{"input": "waveform_16khz", "activation": "gelu", "mlp_ratio": 6, "head_dim": 16, "bias": "none", "qk_norm": false, "num_experts": 4, "moe_every": 2, "shared_expert": true, "wave_strides": [5, 2, 2, 2, 2, 2], "subsampling": 2, "positions": "sincos", "one_sided": true, "adamw_lr_other_params": 0.0021, "steps": 6900}
Rows from block 5 of a small CTC audio transcriber, named by matrix and row number. Rows with one number within an expert belong to one neuron, the router's apart. Each number is 500 + 40 x the weight over its row's rms, rounded and kept within 0 to 999. All counts start at 0. Numbers have three digits each.
Before each expert's rows are labels from the 100 clips, of 14976, where the router gives the expert most weight on average: "responds to" is what is common among them. Only what is clearly more common there than usual is listed. The data: Morse code for random letters and digits, with fading, noise and interfering tones. In brackets: how many of the 100.
# router: router (model.blocks.5.mlp.router.weight, 4x160, trained with AdamW), inputs 0-53
# up: expert up (model.blocks.5.mlp.up, 4x160x160), inputs 0-53
# down: expert down (model.blocks.5.mlp.down, 4x160x160, transposed), outputs 0-53

# expert 0
responds to: the character "m" (76); the character "t" (36); the character "a" (29)
router.0:447522491466455461510521421498488574526487436487521407517547492504387514517487555463562534451525480594510464507493458528490589468483496521443510525562525493444443
up.0:507444528487493523528474553445467473509469567536521428497508485451546458529487538547492416460540417483524460558504524557499547479517467487546453417481551518455469
down.0:521449528538537447496466537548458535489542503561512517500558509467468509579399558510518547545511478445541483448481477536456468523472476441451494524495456543554474
up.1:508542491550523460493531445442518572501480449509452538524492499434525474518468486442598524505541503479510539471489534505467474497477471508479539593481487469488454
down.1:525457482486553467533399493547491511490553508609514496558501516486537408499544471526501536511541462502472494455565486468401470499541561395568504504512464521501538
up.2:454510590444458540528446480547529529519577503485599484462517516437447498486493502532493552454540506545475423522436504524531545499528477460510408480521579551412435
down.2:526430543493535552495480501488485621473549434487540512500491456509563490501500472567482486495547543536500494433520479530424474591470480524513534504435535519462461
up.3:501493488587451461509440487500514473530548541439571493461527462448488453547489436500492491526587530437461397489470538480549527523492526521486519495399520475512463
down.3:469439471465516524493458483543565524449466478467526564483504468424531510490560478515548446540510489513477557435469408489492443557529492437491513501573427479495404
up.4:431469469495513519534514457542499498509511562481531485517515484483489483576509537522497488533575496491516466496514518573439573505544366548463415540553513523470507
down.4:571522505545542466565513528525451593465515518586480524513499494520540418438482502465492489482527443506511529507456502525474469538525506471512582482437453496494474
up.5:459456499494534497481437449548548456515516494459563511518455519490488493468437506450431417528521575521445482531520520577476569547427520485493528482534510500463526
down.5:489480529616561443539479468576433521500464587556436562527506475487534506516492537489520472505531535392520501555533491513489492477464483505479531525514531627502483
up.6:487452519548548452478448441507575446515498435509478508531448522504523481483515475449405443485489555500395464455542459536503540503531540472471566601504525471491532
down.6:533427535502561458500425450524468543461467513584497517502549524452551492529455490512535491423586597428461498468507472533484509488493499478490517462502527570511465
up.7:541551507495505533544473492512462483434459442504523496503544441523512421527536501515463473483463500483480432495494512527559489545470506534401507475462524488478531
down.7:491445507593519456487555539473445542523490428520451504545487508531516440555503537539486485533453489455472539477522503492425483495464442553497522453503503532601544
up.8:543481511496513494490514459478486443461466452476475575513493467540601516552502466471467477498498534492476511531557526507586503518472476475469512512496530522568516
down.8:511477517520500478504579525498523512473577457500496497446472549466574514488451473480500455521480422483447553494455509442369420532417484501537559488552536509499407
up.9:512519490515505497495524472529489503465542501487487497493499531575496565453528491544436500569498490485497502509533515465433473470507496450563548504495484477486541
down.9:474497576434568511481500513482463505468538485419511541479478492492529508483445463517554520489523462545482471413498510540497542545532459521487412447506556515534440
up.10:441524545526472516497551524479464573478509497490516504474586452497494501583457607459550558445449489518509508480507506541519492521490456508513483558546492551471445
down.10:531464553552499542490421552514447589461516459516563549509460456488511489510487469552456478548501470520492487484499514517460486574456525519508511440468505498459493
up.11:471429522508481530522482530514483476505456504457494564559448459409522497449528415513475497567558544465487497510494555397457444567436530518494535489476491432526545
down.11:465527463445531579475511537510574507465500547448503541509526491410536582528513514526556444552440497531526454505461491479566502516594445485493475562469505517506494

# expert 3
responds to: the character "e" (52); the character "4" (28)
router.3:523441450516487500552485480518510463463484520491496568511475428495456467520503475540443455561524417408458525462550508478488509563458514476495474491437473519501486
up.0:498500473516526494516537498467518453482413515452485463478533432500452424442529490461516544590534540474536464477482468443518488591473487519523530523522493463474575
down.0:487564486402487516504435494499512520536550503558554449444484527479507504544523508500548478569449543487539508482460456506506532486525473497543479444456552504500518
up.1:557471444504475494519447518504475513544423493488497575542548434483539567547515502494571467485442454481489496536536487554500414504452537472480484512414469478459504
down.1:510420514495517513511480475519450536459453523550439510498479520474472455500422466497425478438545480512391535490476460536507512442479515482470526457560545519541406
up.2:467532504596527550447545496473515463499429512442412476572540496482569519450503482463513506522541506417472457487480515495542546507503439457489485513503575466464471
down.2:490451483474486532449425461520508433597468529491553491575507466497510480470505489480495450422484499467450481522497491506509487505557532420455509518496504452445477
up.3:466477470578522514506498445461484525493458440502467449531521445497573499508514513427499491529546509474477428579554537496540506521507490508438468525569471451471567
down.3:453568507443477534446465523551493459488444452430537468513505512441450450483532472491490554464526529492457595472487532525505538455563554491439443505515529550522475
up.4:527460521446466491496438534483531508491510555507550474444507556567464492489518499545520459503440423581499464463508437535494487457536518464507503452451524532544492
down.4:542378552527575540512530480506524582470498468541444535470487510510513478455433528574452488470534504500472440501467491538544461458377552513436485517521507543509441
up.5:468540559473543531486472506515476523424500513458499534455566458434469503602494456557489467472425538483446509480513481558498483556480405505460477533493445503541488
down.5:564431488487507453593552512427438507524424463519477558548510568552485442486477471519416476524517509536430498521506492557480503507501516488490559583491533519531458
up.6:463552503495505497480508437484513558533514492401513562505505530468490489437519528495474480487614532464488476479457534394545497491559486460533541501540526529448498
down.6:509588548517509432475491521492525440445498453530543476538476526519543467440491564448522484481537491453515505460417470526556489509501450490511512525501489528498553
up.7:477551461546424512483486467441501525516543471434532547572459519494523494454494477478538515460513525446556506580490556483526516504465542520482569458574495448507516
down.7:505470501489531435481486493524453468479523546479465421537537521459544499505518502493465504451491446467550481464521488425515527520510516489548470489463518501465460
up.8:565494480451434485549436509418620548529504543504536522435514495512416480462498576579533494490461487510510455528427476492478484533511528523540499465473491495484454
down.8:571414580494592536511483504474470475480439460526394503484479527513607380486477511524478561485573425479509466481456443488511511509465528498449495494503475469467522
up.9:419524545568446493532529468519457453568509539558555485530426484504497478529532523466434525483453527553484580518547493539465544565452529526456536458494516464497536
down.9:502518498521476482496472477479561452466540501468496510557490462541510504565451494585464504518439576506486505542576581465535516500529497561527535503482558473563463
up.10:477566481548466534498506501490470617529503496449510622491535468498536474550484527450505535492508544462552482553448540504523423578463484525498479542464417489449473
down.10:539462527461469512514464545485532388467504463515508455485479574487451496435484479476495490511439487519485546445469462547506481522511475449426541488517514496502554
up.11:374534473496438567468437512558535590482448502506580478568549503519509502578520565492474552484472516485507511503494446500476556577454462502461435594471584441494473
down.11:582518523446582487515520479542468553485499478439447534540476535505523466517439469523532496492484465451485458513496507531517454509496558541464477478524471467531483

# expert 2
responds to: the character "4" (43); the character "v" (42); the character "5" (38); the character "h" (36)
router.2:548543430528519501445477528449490483492557509523480535555481553487542493525497397491493493479502532488512528486546535484540395528577497473563568503453486500559553
up.0:449523545493466541458497481442507529563448490517518524541473531500531487480492520536507483565553466459450547475552558527467527523452493524499484504524517492539487
down.0:556442571485442483468507525490514541523451461530478525519461517455597495531396526467473444526483468547541480510504569421513534474479465527534529446552489500437434
up.1:513529420508540475418435501439471464482473553475515497519520536453496531445486474411522535500517520450493412609435453523535507522480514445548504533479496518457540
down.1:463483596470452549533554557470445463445457462534490515512553490511515373493487504577574575551580460522479514447486517523390452471522555494439482491459500554410468
up.2:413505492503540539506474475579508500521534509450505493539432478518477446447511539463481562578523484430493474563458484515483567551471441509433475558549480427445537
down.2:479591500429494511495437537484530489497480460479468450489581506509461556560465475446506538493501527518509477512554426524543504525467520563517485507479466585555425
up.3:554484492527451527502509553530485468507450544503459470511519510490545590558468459519517489471464441539546487553421479493572509555507562500532410441481534538540468
down.3:513486573488490482558535532547458468448443505543558503466511435477522391456426546545497448523525505481542526483472512571445531471491506527530552579491473536465434
up.4:431479591513539542456519473500497380483489438559494483486485479508576473462503482429438524495519510430554550484490504494439559484504495472507487508550527530494542
down.4:496533475455496503503581516502495488555493492507523488482519483508532530489503454592481500531415548548436465482508549501523512508456506527565537429484554487516556
up.5:441503540547496520490548559519536495512509475483496422516418507498466499533412538519506490495501462448561474525492508539507516495446523503444469435530540510577542
down.5:464464500476541469602469537512534508429411540558486467434494439468464479472477515537486485591425457527459525439478542514485484512524525550524479514547400521538449
up.6:490508504521440501531500535499519565439509537486483520450469441558402466535502475479472526471498507512513462500446479446504524520469549503492499608498508447464462
down.6:497415486489524576508570479484425504519494461584485506479525449480571422502482545526403536557489457471433485505554478443452560557457513501424485527582447440462455
up.7:491476514523545477516506517569512489580462488498538497608489503457467523462507516523550533555483468444523473527441457534471527566474515495437508503539536446500501
down.7:421554465503493422504553569505462526462506448481501485496496513511555484554588586490563494530443498485496426488535491521470468455477493531488509486417499470530532
up.8:507552550471501480450487539417471504528486559449481467433538477505522491504417461502502586510405513522546432513474563505590448469497476588553491488481510547504440
down.8:558443575519514551496456558515458498427508513606556538443514472514557421498484497538443516486526489492524452456464465500412495529513471496518510510501483477455418
up.9:498469514465512522481466508565484501501441501519463434513509434509481501487559493509449433501521431503492542499525528558443514541482447529423446530503458444505541
down.9:492490507522504550548562510510556594514507539502499486527462506485495399507333510578538503451520477548412519544491522562469523521484484535526533510553496529586476
up.10:481513537449526450439576484437463471504432516518472506441519477523571465541481444404472571537399529515565540472543486450549507533498482534534439563501475532499472
down.10:540447544484485565500525545534436513448486509586561445487513446561553460504463523577495525508550532504507502472484465528385479463527504485507498544497477521482398
up.11:498501507482460525509482469489472526552485469515559576590451463495439480514542467477426507552420512464459528476511491583483518562427495501430569522475527423479516
down.11:528513409439476424532487493472468558525499451496507490496483486540533387488434561439433488466490443508453519473616521517503552493473516467506513478531568507494526

# expert 1
responds to: reverberation (89)
router.1:483480587551539536452477553476490448568502514511479471528435515499559547480451495524535467542525504478433466505459507476432543517500530494540441477395503579490455
up.0:583475399480503430554523525510506514448463491456455600494516494458489469532507509496473496554567601470532494529510506480544485522451536529497528578455479454516539
down.0:463479448425558518462516544460472496519473576472459446506579554515465485456514457518535533483525539521454504480530486445467511518562473538541474474515475461504475
up.1:539459456496543419540514545483452432565510495505489474462521543461524519455513444526526473487569511487481426445441522436510490470538516494655470461453505553548463
down.1:497505495439490494514556487502548513497433501469514528544492529487520539451548489522521497521567488445490543517428492538488521517483527494547497511537433511501489
up.2:539510497446498448488479546470478525572512574528484458468499503544474532475483503554518463449506483543547453493477484562500510465540497460510500453503423495536519
down.2:519430541478561488579524414558495525465531438581507506515464459492494437545449534495413533493514399511507550486491454607445509533460537470463526490448425546466464
up.3:515505558450507442505510515520557512462471463499521567475477550509460522504480453602465438548592557542495429514484475419514557572465574565522526407480472532523449
down.3:547426480557569502500511479486483467472477546506501502501508562507497542463517445439511482431583460478502548461470492520452423545510520433457511520542420542490423
up.4:468519507575500408487407502514550453452444502439510479531497466501486500521486529437508491473596519455474432478496468552601531557473466512495560498516549475452548
down.4:498508461493463499494422501520429514534464509533548506493527413539464519485538488542516516494483544502492402512578476534501547491494527445521527470420511454442514
up.5:541561497531493488473420479548485499486520486510564566545509462484527473587549460492505487503441476444500520492507526436536457540486481531470511512466457489487478
down.5:539494528530467507518608526473539500479404504516460504546561564494485547502426534566440491501494542517439501522510522489500527593586525521506543520539503512595482
up.6:471478516469552473624543527558488434433537508445513452439471465425474488543449518498486528483556499553518437508478568473535547487527497515515452434479534494491556
down.6:475571510563506421433478472499504539520430513478419544529550600466549496502480479525496495502534504466452465412528495486506504504525580536483486553592502567479445
up.7:463502471491549535560469497532415506492513450555561523476510496454583505477485499517532397475575469528479495449449496437518476461428514470593509468504556556484476
down.7:472504482563491456531569441505514497468483503573485522552549543563558494477480490507552466501535470440519560537493480529382483477486511428475406504508480524492428
up.8:547521505506439509515384541468540463552471524547515525484476468504536480533494482561476462530511553511448487504514440453573470528560495512592519469411491483507433
down.8:560459486569544539474452504551453566454448501510502517503506509500537503444455521474549575455590494405506472512454504466450503467571565458497514480481499486479471
up.9:521501471589460530461485519499502515503528524475504509540489443435475436555497463493465514545467504476466486556507552470568456523445453510495513562561489451551525
down.9:493473453438480502542423505505470514563576537523624492483418436512430498521502537511531579440527496440498452472526549496500541559548459554570464474484443496473470
up.10:533505565486481482511529565472521508584485565545492430512455481518529547525450446518480510517478520486519489502478476472493511506528492537491430495440481522517461
down.10:519474523490553508592477493512451485480531540585551482470453467481482440543516573564460505503547410479493493510522522585467523498495532504518544435573495567500487
up.11:559485478481495489548409459465559549511547536500501498505435468561437513518477502524501446455460527503486501480494504522484454466562442556438475461491480522506580
down.11:524463528453555465558485472490535513558459435546517481506548468460535516559438572544406512514509463505528557528493476553473472557438553485464614529412466547511489